A small image captioner, trained from scratch.
Training: normuon at rate 0.0034, batches of 128.
Rows from block 3 of the image encoder of a small image captioner, named by matrix and row number. Rows with one number within an expert belong to one neuron, the router's apart. Each number is 500 + 25 x the weight over its row's rms, rounded and kept within 0 to 999. All counts start at 0. Numbers have three digits each.
After each expert's rows are labels from the 100 images, of 14976, where the router gives the expert most weight on average: "patch colour" is the nearest of a few named colours to the mean colour under the peak. Only what is clearly more common there than usual is listed. The data: small charts drawn from random numbers.
# router: slot weights (encoder.blocks.3.mlp.router.weight, 8x160, trained with AdamW), inputs 0-159
# up: expert up (encoder.blocks.3.mlp.up, 8x32x160), inputs 0-159
# down: expert down (encoder.blocks.3.mlp.down, 8x160x32, transposed), outputs 0-159

# expert 1
router.1:496489466482524495451511498517477461484466535487501457489548538504502530513479510492508529475474506435450479526514480533514478467514528514502510465504505465512512510532496509514503460501495503460463507471497552489483532495529505487478544507474523451517526463542493532463488533472490488510492459513505490516468534496548484499487518489514527451520449492527473471451472503476478478522520512446523457491486478507461499495496540498497494490469508509492535508497532497490531512480523469
up.0:505483516492516489493491487471521504494454466520514470542481499462495490497497459488537493468524502494555517486522501528477496556513468493540473521503483510522473485498457517495512503480474496504471497517493498535522477470489529489510488481523506504496477525484480488486504491550470485531521517505509474501493505517501520463480517510453476554459546554482495555554527493504506523473493481516536400492482506516486517507535503534489500499481513507509452500495493503494499466538565456
down.0:515476484559475469492443493479487484493489457455511471507480456522504510469521516556524449487486517542514510505481518481470542518508496468480491472496450477511484508510520512448501504482477495417501501465482497508498494534485485503470494459503509481501489476483512492501515497510503504526494526503487527495552521534488488539523504505519525469504440509495544458544508508513459512532507523489510542481485488493488497540478496482506479491509492510559478478460503475462503517505528450
up.1:507470471481511468508519494538516505510509475487445540481458481513501477489544474465468515485495511504486495494495474478499499501554492494545510500495505478452527516475497464472530568539480499489501502521493551522509510513576477496533548518491510508517490451480491517516499508514467467459493498507491547510452491495501539505506497499460546511495486502549477497520505507531492512502471508517487554479503450501519492477479505493489489504529498465479542515498513496517514498570480449
down.1:477491508537518532541499519529554570487455497494496515507470480489533490529460560490557527532526483488469495496508476485506505493473506546538552484498543482468497520515472490531511500506506508510516499490510508500472507462491532476518506525517503502503483523539478532459495528497500538455501498538437509487510529486500476487536443489522506498521530540534514511519456500493454513457483504475497477495526510514521506538473504540528520486523496487492492523534524480524535498522491489
up.2:495509520526533534484516475488506483487489526505482475465509500523523447516549507488522499487511511512470481500526527528492456483507448491483499535509528504527487486511509498496492447548470489533507517513509466501520513507439505500513485484548477501539529509473486498560481492514512499534494541493489516475513457501462505522444497539513552533520505530484457469457511526516480493486520506518510490473491480539527504517455507559516513490481470480438443476492477501508486482480534493
down.2:513518537557492469502477486494471479481527470524540476473459500490500523473481515461468510541499498509482493487518550497516494477519460520504464495457545487509454528501490496549505464496552486515502493482483506484464500480494492501481491483465482526506492455485521474500509531514467478481535506482456501462518523495509506524487512508517507513523501498447530510505539473440470493492502502516434520519540471511527492465516498514524534472504516528518544528520461467496512445513506457
up.3:485529463444492517496473500494459501491501513490491449513490518507494477507487478506480511542489491495503480504514520492494454446514447511538494522518533519487556512539466498520530524516501505504517499463514472492500539485490490520497481509521489495488501496494532518550500512488482467480509496490582514507535460514459513445495509494477518469477540502482498486528496502503557512553545490511489497485531452484435521501464485548489535476480489501515467508496475482479503533552486504
down.3:513496518514494481490542507519510492537526479541492522468523512476498511492500528481504471518523503511513547481495533525470509470472530484458522537462483510491467531486504499481516472486535521482461473491483530499465546496502501508530468499482470504498507536507477485510489440509486502509476507514567541480518466524518551447510493508495498531535496484477498486453495488512441494504467477563536538492484501521495518504503521505548456473468462504545509531514470491451520519512507521
up.4:489467510465481568501555502462469504469526495472521482493529520464480518523516480491507519522491482489482486497490490505490504501513491480513537485468496522528449510487483501519481560467508499500512504483521473510553512522542537513494539506451515509484528513468527500529490459486497531421461530522483517484478503539523516484478484501457516474462576506495482526494470494525509519484479475470537487494491505463472533515491465514513496488504523478551511535498517514478510485495503542
down.4:491502503496534518536528441480523478492475494474515524529502491512557464478510524471527498513511472485458517500495514509528489519507488486534506455475488482498461469534467475498496517506549487461553547490506476501514491507480490490541491480553514474492491524483479559549517475453553509498509471534523517443494509499510464479560496518487497518526491505507484518470476525537476494484527504470491504505514505454536512464458475506478528479499494503497531477455489525488503533531496495
patch colour: grey

# expert 0
router.0:460506520514532504508499496459517498482462497497524496467475539490524537495479477462494535479466475490486438525498518562508442466518457523523501548511502482521522497503512516511501553445497483505502505451505495484516488483554510496502527491467513493523487479461491493498508521489506472515496476548485488524464502490504516507515488516511497484484468516554450458514529511537500508498494528531556465514533488513481470545517545492480506513551488506501525502481532510541502491498536467
up.0:520498502492495546496507497489523484509495525501491506482496509487501404488504432502500496485475515528474495504499507478502500467499474543487514520479522542500519486480499500483502508472521499524487513473467445509529519517480505430489460499533503512495515529432470468550489491497480547508579486493469517500481506534501453513547499511458525495537477481500482530536502532482468483498489478504525540492485476524506508525460516534523486498508472483503531522515486473496519534535524511
down.0:515546552483520487505481521499515509507548480517495496481505521506491450532504487514488526481505547490505524511520474552502511532464496473489509515511543472521476521527467482490502539501453477506476492500477488467493489459485481476481502441506518492485491485495557556514515496481477539513506473495431480453511511509495508468485489506542492429481521488494513484493477518489508486532484522535535517520502516485502496504466506466517486505495513505466508487493505468559530545555551479
up.1:524492514514508527528534500502505533453527505507512472528462498499484518483516524500517492545546511520479518476469489512523522439511557515520481499476515511478467495507474509523482481498525492496475483471534527501539489497504481507523499487499469516474494503496452501490525502553512509485479551477512506509509480523488531469500486525452495468488499515489512524443546481487469504488504464513482517495490510524537501443515418436456534509531509480467514502498490458514509519560490523
down.1:500457479477483474542558496518473514477503521508528521517501494552497496507469519515494466510533521533502497486480518513468507485486488521505494541512542517470493456503474492510472511481511467480474519489494536487496536493508452487497528520515513454494487468479498513510497514530483520521514509511517445451529524519517480508483508467530469524481496526447507423551539568478522505519482473503504526535517483492497489529515487509490521460511483539510465546476501501503468482469486449
up.2:460525523497474471523489481511503522496527503507529546467462516475502502484529505515548501495525484500476534490479530558511543475445512463492513488546551514509488500502516481529509477454496501512486486475493527502516481503511512501490439488515500514522508492522481509516509501562526468492504506462474479492488504521489508468518485477459546536498488564481492521441473503458496480457493520474546568478479514497452527491501521515526479491477483472481477527504505468514490533497516489
down.2:508496517536531458500502482508535493491490495499508506512453487463544496453486465495507510537444467544492493512570482482480518495527508504519507479487508481533515461507511472523521496512495513480448503539522492510527467475497475507441517527518476519503443478535497523470534574495512451503504470475482534490480531476501510506527445489511467554497499485474512492463523527498508486484478514511509484549525478497522502540506490477480498474474532546506476524516515514519506487508485492
up.3:506509464486496492532452479507530509503475478527505554513559494439511502509478502508526471515501513480517522529513464568498513466490542476543533483493475515447497520497489507498474473575499493477502502523492480517494486463501512478481460479506513533463451512522472483463476501525509519482468512463499545486505522502498528479489517477472517506478524474511542518494476494495496503547478491517523514473502531497469539475515538514484485508472520503495513553516506438525487498504545504
down.3:496500537469487529502477486508481473521536496464473497507523459493483497497483538544536467503460456520488509485479509556461483495510502467535454498502510493495540467486500553518501529468478480493450459485474510522451522510488510497479507456556491518514452486502502530458522558501492512475500513489490496480499512528478509517520534528522499488500536518527445475517508488499505474476514515504529474548499470486495466480532532498484513484502466501521523517476508532437476499543477496
up.4:507526546514466487491508510450475505470564519487530495461470500528543518508529486489494501502556517492546499517508504498513488457481463463466509545455518508506489477494510497530460519487538512496501510487476466484500506507563527439493482524480530502534493494502489483530527464520451521441508520510505493492463501501521463469487503482475517511485554493540493477491479524516550484490479472474549508489494487499506509535467486503497547499468495498466506527502488515522501483478470541
down.4:479515490473511512475485498446524487480488502482517498474459530510547419518511516511514508470497457511515553501562455546512538492496499541510494453494528482489460530466472473476480547517514505505481467459536519505535532503489524453489483505507509520527511510523538536496507507497499520477528502511490496495507510532505455439483495528524512510476503484468523494506469478514499490525500510498452481512517493496539498548498498500514505482522511502447518494505502546543518536480486471
patch colour: pink

# expert 5
router.5:526476498501496470487465504559524524486530519511491542539463518495489482522482510502533520490512491535549520485527536490539495518494500489501475517496510484510500466474475498511491448504444498513494504533474489480528522527458489483507474495500530488483491469498500499498498513544450451468477556506510527521513465498482478469496483528460505483516532493478533535513513506460472514478490507494473583434493515525524515494523506508488502505506455472467492486493516533552518521532453492
up.0:485498498511473526493513510521507496500494482503506506530510513510520506487480494475477506504467502513479500470517450502517502449521539496519486509503519507480464497493483525479484568520467511512505525523468535473504514476482486504495536514505488486508514506607548502519509465526508487538493522481490526499511485462522533430548489479481499485486513548509479524452457516505504491493457492521524489522462477467528503556513501449501463499487474515505441492479506475504501482487564480
down.0:500490537493485478514553470509490485529537472520504497521502499515484466496514513499522558486547502515471518460486498439531484527557484466499515485473468506505522537505515472503509501511487495475477472514491499507501472482548499500539476467505539535493524479527493491515535485475495495521572526475512508482536520481488476492533476470488492520476516506478509541472542488489521517518559463520516514498478495481469442479499529485511465508536474531511448528501510506532468522496545526
up.1:494472483564524510461521520518520495484542498512510516487513505476459530496515503508528511497501496510495516519514508474495505557465509473491476516520509510467536476521482511489508553466505492509500477514503511494530518502466487537500398504516508489495497495487527481522506487495519450480485490490437488513522482497503490506501490494517479476536514483466498477510506513530513500467449492544450572498497529513527431484469467537532474523514500481557500470485511478519526507504479465
down.1:467473501523499501535547538489460527506499485523459486488487490467535468502479485528534474475508491481490457530522549484498516516514437445515522461504501516445534505518503504489487483502552494468485521498496487476490528474519520541472494526473501442502518498499451497492490509539459511499500551505501525506505491519503521510483488509521507519495507510457493486482537501520489451474517471478528483529471504503476472485556496479522494545546473485542515507492529460492545485539501495
up.2:502499469519541506499516446470477505514468513515485500521532470515480506506511455493520484520537488486494510496508457481490501477494498499500516474497463485520512508471524467489441437520489495517512491471486519500470504472489541525493490513508511515536478501495534506540502501526527483551532506534543537507553506518488489478476499491490509499489524507540486528479490503497493519512508505455528537442503544543530475453497493502510539500463520487405515477490505536506485497440535490
down.2:495511499529488491495487455478508520530545480512530486447509490542507495533491526532463504524521491454530503503513441523489504473507512531480527524505466518491446440489500499503473515519509505486516509515542505550557514496501543489554496442527501455483488459526545523500492479511495504497480511512542506504466498496518479484439496486478460517490506514484484484490557513468532506491483534513492510531500456505514464498481476485492476474477486510529525533518496500553480513516529512
up.3:492479495530492503521508493483496529500498527464471495492494529491488527481500562496474532471518524490502500538507545492488484516467534504468494448546528542477493488535491497504482522504528496503450517536522505490492472485524521464500461517487495478508517522516484556544505497498507543472473550492457487498481506527489482496533511508491484495555405502496449482478482493494498458493520480507508494560464459481492518470529479488498534497524521484503532505489481518448513497535505472
down.3:489481512491514486505465525524482510479509498532486539553523487518507490501528455485492494551511499524555511504442515460481515498499467511515431562531529553441528536499549511497477480504497454461491478512475498466479503467487507479465496538480506511504518526493487493519479530524464480547488487492486532489483455467510551526523506515484480499474475521515474461511526525489474522493518507510499520477494497541468508504498496475525461517494512502487469522507488486520479465475531473
up.4:495522523513463509528488514485507505475508476493524552457504440460487508475501522488463496524492498522540498537519469519482517543501547505482507516472531481523446520533523502506477476530492474483488518503521534530467481488500510460484541457500497516506496519494473487504503487467490503500502437499479519508492518526536495507510518506525545500475479542526491446520475500442444489493536503534485505503504569470464526494482562498495459490497500496488540511505475489488534481478499534
down.4:512525523495478520480477543523473495477479427509496497495491459520481540479452501486522534538505534461513502514486471503505462536519523518510504502464485504518485497517505515496483502495488551495539468526492433483462462453500484505492444524488493511547480532508507475511490515459520548479533499479506500494490536519474515535492489501491447507562531453489481484503521488502485518497542523501474470524490504468462537514506542522527491493512486506541493471487497503497472488478488545
patch colour: black

# expert 3
router.3:507540483458487516502479508503511488508461509518514456497508476498485511524482440506553493499510494483504517495510469492552507570542507471482498514517491455491498543519509508522459430499504505480511491492523484519517504478480517524500558489495517519494510523445549488495486512502513467505434488495481454528505523482513434555465483514500524484497544495522483505503478504490437493532548477498446529497503454495468500505524489529485489506510504488488527505506503507518469481510514496
up.0:496498513505523538515507521519480507511475530503491511499482481547524467493518548480502489481495489507502493494524489492521468539485524523509499490487502472491502495512488523464517449535481480504511509496526525507503501495508470398502516537509500511508476519498525504554493497488510508559524477502462516478460507476509517522490529491555505487495497466511467484530523514474510483526457499442477428467497437469521560473505509503506522505512499486482451481503495514499524503534506429
down.0:500510509503514473547476492543527515520506515530544519479455514514483495473537484505522520480524466493513520474524507486475505542506490484507469480527508529487499526455494482524493545484493523528528493493452551476448493439468488511503526519462515528509462482497507536513496468516472449507486451495534522502506508480504486495500493520483462495462521484508542539513519548482486491488518473455540492550508499505499496484494501492489468520498512530492500547513574510484521512466528452
up.1:481490534485486538501453446481493502509466491533515532522482495484449512503491494481485488470535503498498481520486461539510525474539479497477492515476555534508485489485484478530525523422475473530476495486545517484486512526485489530503501500458505521488525530507492459517481475575478510520537510525486489494477513493511531505456496527521498515490520576447502515461512516548496522487487500511497458509456503474515498501519490520471456476514500496511466508507524529508474499493544496
down.1:500517546489486467480502517543428514517497471498472523514513518491462501500487507545497532500509519501506478498510523502528489485516517512496495491501460497491537498505497542441488480495490476495488509520543521516502479530496463502489446494483535521480499493483480520463527523510511506519519501516445493548482547480511511506481515494507534508540534516488471540490514508503504504472458480531498501497510515505531459462482521426523511553498432514523455512544487547544496490507489546
up.2:497503472566557546506504505507474497499490519489516456501508500504533476491494538472509496495523496500468484519497492496505494579518473493553484472532471526485480491492490512476523515556463488506506511468503476497511473500517488502516493513497504500485475489426471498441507516505521482541504496518489495516484495475498465491458506507523483482507448528498515506493518513577496499541483528438522528542483520518527487502510512461484478515483473510452524504499526515502481476432500517
down.2:526534511531461515494493472521462534462507518534510507517506521498462480460515493489509518500519475496504465486522525516519504506475489507516449464508469502474530476516460509505523524498493438491509508519503477500474453512479507497530527476561486517517496518568506503508542469500514482497517484499490538505481519449472500480517459512514493456530477499512479498500531494540534476488542530444524541489513513526500500513491561533472466535484457527497476491485528477524493523480551500
up.3:474547515515499451506484483510486513523455487511514566497472486494463488493505444503517513499495517492483497499488420516492515420524505478492502522503551492531487491515514498477520441509503515503512507485505473501515491470504496504476500514522503503505511506425500474553508519482510510490514471503538491506504505534479513481486485500483520491530523489514498495468522505488484493491577525528491462444491531493448559488492538492504525509481491474517512533511476510481536498556515475
down.3:520498502499515498493502466489475488484520505479546497486472488532512491480440486512499498483496496489468511526539516491518504506475509537530498478533486545534478480498468533554523496490506504444513521527519491547490497458498498460489495482525512495507445500514497499496482465506530518504514505510513508493498499531482505543531506512534525448520543544485511529493502546515538484554432473533537473549510493489500490491480535525470535553490473493463467492492538515465540502493538517
up.4:482541508482491474513494514483491500495510474510496441464521469516523521510490444508539506507455469480505494496484481552484500537512466455507494509474538476513531504498514485505487474486512484502498486480474541520487506477492510559483487516500502504522485549516527468442496451517526480529512496497483476507504501512491494548530485518514512486470518499506465495538511517532481542512563482562522472512532536461458440510505532503498499497501523527524483468490499459480507506490531437
down.4:504489543479509480529506514473486516504529512502482476507522479484463516482571463489516544498524513510515505510459496476489480562523479518495513486483458473466516511497504505458525520525489559505493513540453457489491512517527526525492492512470535515507462518536508507524503546481495482543511513488511502537516472478514520479472502475475527496476516471490517492477503510464465511543480469474502496489542510524498499538514495519514455493498512496523477507450492437459478469543564492
patch colour: pink

# expert 4
router.4:472451490532473532468458503523473502488520499475515512510495470465480542486517485487451506496507471491519499479526521556484527492499499502475490513507539536490483507502509493443468495480499512519454509463503518514486502548525536486503462507499456489547483486496490522528513489535526520480505449481515519535494502548481511458550545504563468535565478512515523497525472496491513482489486503481494444507484515541506501501505545509494502516496505529498515566492498521482502505470519470
up.0:497502429505456468441480480485451484501545514498489514494513498517477489514494462501516499537517485494494517537508487484504536442522480474495490522508536465541483487538491545533487532505535494471535530435481505502528496492512502551475543486499502488488509478504475502494498515517454437457509456488509536514506495493489505507498484450474478566536507525517519522515481495483488514491531506498490459502533499514479510509509540515520546493490514480503554515494484510468517520500489477
down.0:465503517522497480505511497522476508530498498496492514499519497491506496464532484460477506494468451520490427514514510471461516552510478513519463467499547546500472509464487481483490548483499532518505537545463482490466494492483451491479519525484529519555507522514547524509526468468483419450497512557466468492528478501485477519503509477481494506513457505498447508488512478526507459477525502472515547502474513499508486498526489519455494520502515499516513493491484500490474519524481499
up.1:532501485450509557545469535508509505461483517486510481486447482487511482498468524505480494513504516523515505483510494524514543432530527505472553495479503502491516492497501516500526477524513476488484512536501475517484502468536488511483515485499499488518504479502489497470476534502488504520463505496516524500500463509525493451436505487524508474449505466499540524483498522503503502501576464437512533465479514459459449521489530510525499492514498494531520486499534505508488527566474532
down.1:477480480478515545500454465517506482488523508536498464527442505529494453504515469528486511502471511485472523507492477536539481535531525477481474489492465515501512531541483495474476485500512498540483488514474478486482525503489466502539462535480491539499531441503478508549469493467510479512480506485509508484528551527505540485550476558493505535485544491497505517521533514481524518483498536515497514541550510487536489481503525485502514538514472519492495481492480443511507490520549491
up.2:486489474496547459509475477493486482495576517477503547490466475457450559512515474493459534474493483482481486494504497525490511449500504462510508517489481466523524489489495486499503537510468501507497493527518546489466492512526512544476470497486491503481538499566462550523484481501516489492490475508513477515500508529522531480517499492516502549512521526485509510494513486477501468477453491482521512507498550527588491465486498483488533497495502471542495533485499503460465509473503524
down.2:519497501510480482495507499520492531480498495441503500519515478545502509451524507483542518475545430495546517476492497524540501521504507481511485480475489504527517513499477493473522494534464470492490563498545506501507502484525506508508496502511493491515509468511529517486511470536525510503441527479477451506461522517515437511527465476490444502488487547488491522536483469497485484504516508452488530512465473475492445469502475483467488496496502489545496505516554522545497486461498468
up.3:510481456436482540507513499514464506495509467518517467500451483517491505497485469535503502574505495515493508515502508596487471538517496463516469483534476509493505490496483487525523500474484513479449496466476494503484515475508510530503499510551510481529531490543500531504473491515524504492518473499483513492493485524518448502450505514481504536461486508497504450457510515493516503490516462473515593524483487512493525527544525501490524473476515484493503534512499492490510468511484521
down.3:508472490524429459498502492462568521505478503502513494504518525495469532517512530509501549474520507494486526495544479487516498495484511517516513484510539527518458485541502516496508456513506533509543474519497503492532512551510509512484482484434488515482524478481512548511498524496492502461465531505508472519494497507568477562493527519484544528478515502451507503549487492509468482512524512537473487474521484499462528523482508476509483486540502543472486482489507532522511536502490540
up.4:500437473523528526514489490461507506473505507505489483486493495485461546488495459498503492520500516484539518495517497484487522502518536501482484532520581517458475487494469490538521496497514488484440511489535495465500526509513489516474523494523493503482510507482413503505493482514517493494478489463563525512548480519493535516480498501480515561509488510459566500493475485501508492473535504506476550506508463496459545513511494502484485470529469496541523502499512488470492519545482529
down.4:522543522481481484501525480484499536520507489524509499480462493498471537480505501457472493534502527517521487545436438438558534498466473503490506527477487517504513582486542520500567542488487469515537500475518505500500463472475450524487507512478528497517493478508521471509486458496503464513505473492461478502493486489479528486495465537491507534515505518486521504504504513507500491491496502512530538452531509452526477508500503476486485501491495497468479500538519462517493496472489527
patch colour: brown; black

# expert 2
router.2:498517508564486495494513510472533475498510529508523513527556482491449467503510524515480527482498529501476470476530493468466508527470529529508491485517499550434477516501466498465478469496478491468499489513501475502501492547498474492462472529456538501475464546503476487529488541547514524467474505490499499506504499513470524521501520488517431487516476493470549500486502503472449539497467511486473553509510467531559505514496492494524476522486516503487494496490494512512487478490473547
up.0:494486502531519471504533514522530497506464492484499536510503457501518503496505467475464518506530488505527510469515518546505525493481479493510512506512562469499497497477474508529511501453492487473456512519523532497507497540549497513466504493520503468496513537477518492494497499503494538472493491488486535508449514527491525465536479498515493530467511527516498526438549503484501501475420510542517468528501517446462524530493492523522451499498484479513453483495490492510489520557500427
down.0:490501540502517478516512506517493535529523492500405481485534469475529506496488494542508523525467519514491514539499489528518529523494463491459533492513509524488541546554536476474498476494451519471503483500522475513537506499489549510484510491495495508514531527522475507470518533478497522505524448515463505434500539495503418502462465466497490461537486523521514521513468494490502493516464468509492505484457512477531489462485523515502505504493497520509484476496511492470521484488484497
up.1:504540456485469495498528503505492499516443504513526470491474493486460440499475516499528492548496495503516508504486534548492521500484538484516511503510533514486510512519458510522507501531474500496501496486513498508506497489493491491500497524499527499504493522466583511515506529448508496511512505492535508491497512473506544453504487492455496457494563484495503484511456515506485500502534480500470529502462393456449564543491490539487516501485518518504485525501502487481518460507504492
down.1:500498497481497511493488571487512509490496496500487521482510477480481520513469531512471478507457505505499496481544499508476543488466516545518545481467519504540483494536524497534479496529544540501499476473472506493514518497525463532509512500471483517513467495453503507451523596545496514501460480478496516528487491496479498527521522524497482524520579523470513512500481528510464499503494507558471495509524488483503480496485496502527539478524546513466532519527490492472520459518473518
up.2:477486539550523520504562487506505501493553514485511509480517466541505523506545544478510504567473507501496506486504512521518523435465477504516488479461500518465481499509513467486498505478510482509492505488498478487483509479526515546505469473477492508509546487526518517504492500457491534484515515495508514506534513499502473505562497486475500527459483498501541468484486478496480508504503483487502455509497440505512429477461510520484536501484464478579448484496491479514506506501507546
down.2:544462502494492505540525529518485497483471490483486514503453503507481492538534465466530503482549473524482493491498530520512509505541490520547460504502526542500501496470498530470501494500516509490479521505523484484486517514515458480481507504527523488526515465500455520505505466502518459504524553518540469515454484512443525533493457492500492527504476565502500490499504516489522468524469510507497540493507502472513531460521485473434540482495464469544462474555478493521501511517483472
up.3:493511521524470494516481465506487513526441524522516463515501496524542473496484546525527498497508472520486499524502474520514496499510503493518540503504463465484538487451536536486539504506461498503498499516497428479473541499518484487483500524531546511482456509488567510497518501527496450525495489500441470524506499470483504479489511515465487476500529506519445503538478499516524489548474533463530526503499500460483522472488505512500484498547517519470464501510501484525477503502520429
down.3:491486532506536492530529502489509513516516527527525516527492518470471518512496507530498515468503519524475492471505482506481497522543484518491515462481453471510512518499483466515482553484501571543490499514439500532526506492541474530458503514427526543523461498492514511469549503534479463520539481486477477558452483512492493488469540482501501482438522496493478503544472464513513471527488489494494475513501485470529491518528512486497477494486497539477482498503508490485510541516532490
up.4:485523458513519506485472485476483497533472505501491461481520481548455488493502447485525489515506499498476507518501485479507490505531567489524494457554496513497466505519465479509504546472465494504484511475536545487472455529534502471498481496468506511492509520494549504521504523478506517559530449498483525524509512505516500412542492508494488478503458499496509531504459495508483474497528498488503486546470502483469583500544460498508536493502468517501506515498500506509513495511488517
down.4:542489485493497501461496495503517478467482480483561518477524474486503524494552532459472540477518513517450545497500505519515492461492529520482515553454506472483483488526510499467524486513508532528475499494466478504504473511491517504490505497485527509465516479477517516463497534518484532491454479487501470497508523524512508506508534481534530513503521517521496486490479495490447476522495490544462487426542522495546537535484473530516495485527497504485531518472507529470554455528463517
patch colour: black; brown

# expert 6
router.6:467493534497494460459522484472490491477555527493487534510514506497488509507546565532507511521491514466515493468522514501496517448448493492505522496459521534501488471519491472517554530497484472498471492482527497495492497547475504519507474530496506491491474584576510537514505523511499521495518499501488522490498501502514564472557500520485505486506486506503543489511518478502492472511515472453483486478496511520497530443519524509497561493539502490502459481493475508471506513514504536
up.0:496525509502479522497506523488477528512537500499484528519559441490498496494520499519459484455512521475468519490515441465489520477496498539466493501502457518489470504500488526474473465476507503497540496502515492526496503518456515471499534499476510493515490509554496435537512495537524599457535454512445506487503518499507504506527516499501528505504513481538477511512488500477456507477453495513533470456470517506517522501497518521491523516501509483475512493512480514497525476485496563
down.0:507504478487520527504516527547541482476505490505522509500513511507548501493463491542484472513519494483494506470465487504482517470536538510499498482508503483490490523522465522498529513449519450531502503479547506520586495483490502432536495481532500523481470471490522501456443490518516500465482505520502488519488497477521497524508511474537473510457501503514503495510492491529527491493524518499528491503532561541502524478509539451509526459511499540453510500501478544535493503538500549
up.1:499483544522542517462505492479517533469494493495505466496502480505504497484490502481473493490505507516553497508528487446512476501506524501506507495488465488490545494481518504505468506502491494534494518488510517476486497531457501503479477492494490524505483513467495491473525504470509513568492445520473492512497479512486488490510504516507527512527522520514494475449469514459495500495466502536472522498484555494519461587483515570531547498498539523492462482491505442491528506502539412
down.1:514509486488492526454475528512516497489525519542474530479492481500484478533518490547494534495511501468489500515467463540499539463486526500497521501455491533479454492533540494494460500481511478493470483478522521488451510501555479505562472463475496510458483479493520496479512512531504482570509515473521535494528526480556467470476492493506497532497525482527539487486538553511493505504544510513475494469524513494468496477477484474506556493501496488507500469503506474486455531482534502
up.2:483528488477483516498510496534467506522484477488508439517486517522479504482526521474488469473532511533523526502514491472473526537512518511464464471521494511516484501506523467498461501508519469485522503482558523511487466495472488505493502482497484497499511495485505514497499526512531483519535429509493546473559524512489559444511512518486549491531476526477480540522483495497488482468506520469513474483476544497493500464561504482481475477487446500460519521527506546486498547489492553
down.2:536471483504528513484515499511505482521512512514509440495488459537516512501475526517452556509515456467517493504483499498420505498509519486483480490472546498489489486508481492514505561479486517567533499534484481454497513502475546538505526484501463476512516490461485510451467527513497483509507483551488485500526479505497473467466505497470479479484488486505488496540447498479524501476497527472546467537494505519457475473496484510513518498484531480470516478486504462495517482509438494
up.3:515512524478462474490497490472500512485491493503515522488542525498513571505462489508542512546471488558512502508486500544511477411465494516484515521495477486536538495528479489482506485511518521513539474511481466506493494488511488499494440498482520477494526494505510500516540503445523489470482501498531487486507469465490507518499477514487506508465500520535520468510472505559525478491542476494510514547533518465495419498468509488535498499512501530498543469494506457488506513471518524
down.3:511459466494523495533516491499491495485501516480504480488468466475470475521514488491498487466483480490470496525491536513499483544479496485488510479473516514473525483517511507463484535487516509520508526516504517496491506529522529526476510489428549551560504490511482470524494500496470487514545505485556451522497488472490538471504543473481534492497467495491483479524555554556493489505459477510525511529518494470508518508549506572504470486492507459515510500461505481510475468527518535
up.4:515473467517519487473516484500517497512548498495499535498502516500480562490487539501500509442505506478493499434515483560486494530498515494513516491509554488508474516512497519471507469455515496504478519508519476513496490474498540544495493481488496502518545512475476531482503496501534529448510511497447487504523515510504494465569512505496513524484505539489546449470466483480525508499509479510472467518509531530463476520528502472492462499487520483552462489497487550517444466459507492
down.4:507474497559498508514473520492492524477497498473499531523468485468476514462516482493530485568524488460505481518468501490477480540446489497508460476527475487496515496533522453529509498556512535470536538518530495507458479475515489509483482507520475474488507483534491507528499515501508500539533505498445498522551519459520479507469454514435522486512480488547533501493505534487464525483499509516536538450484487525535486490486480527491494540508498508497498490480494484495530507491514449
patch colour: brown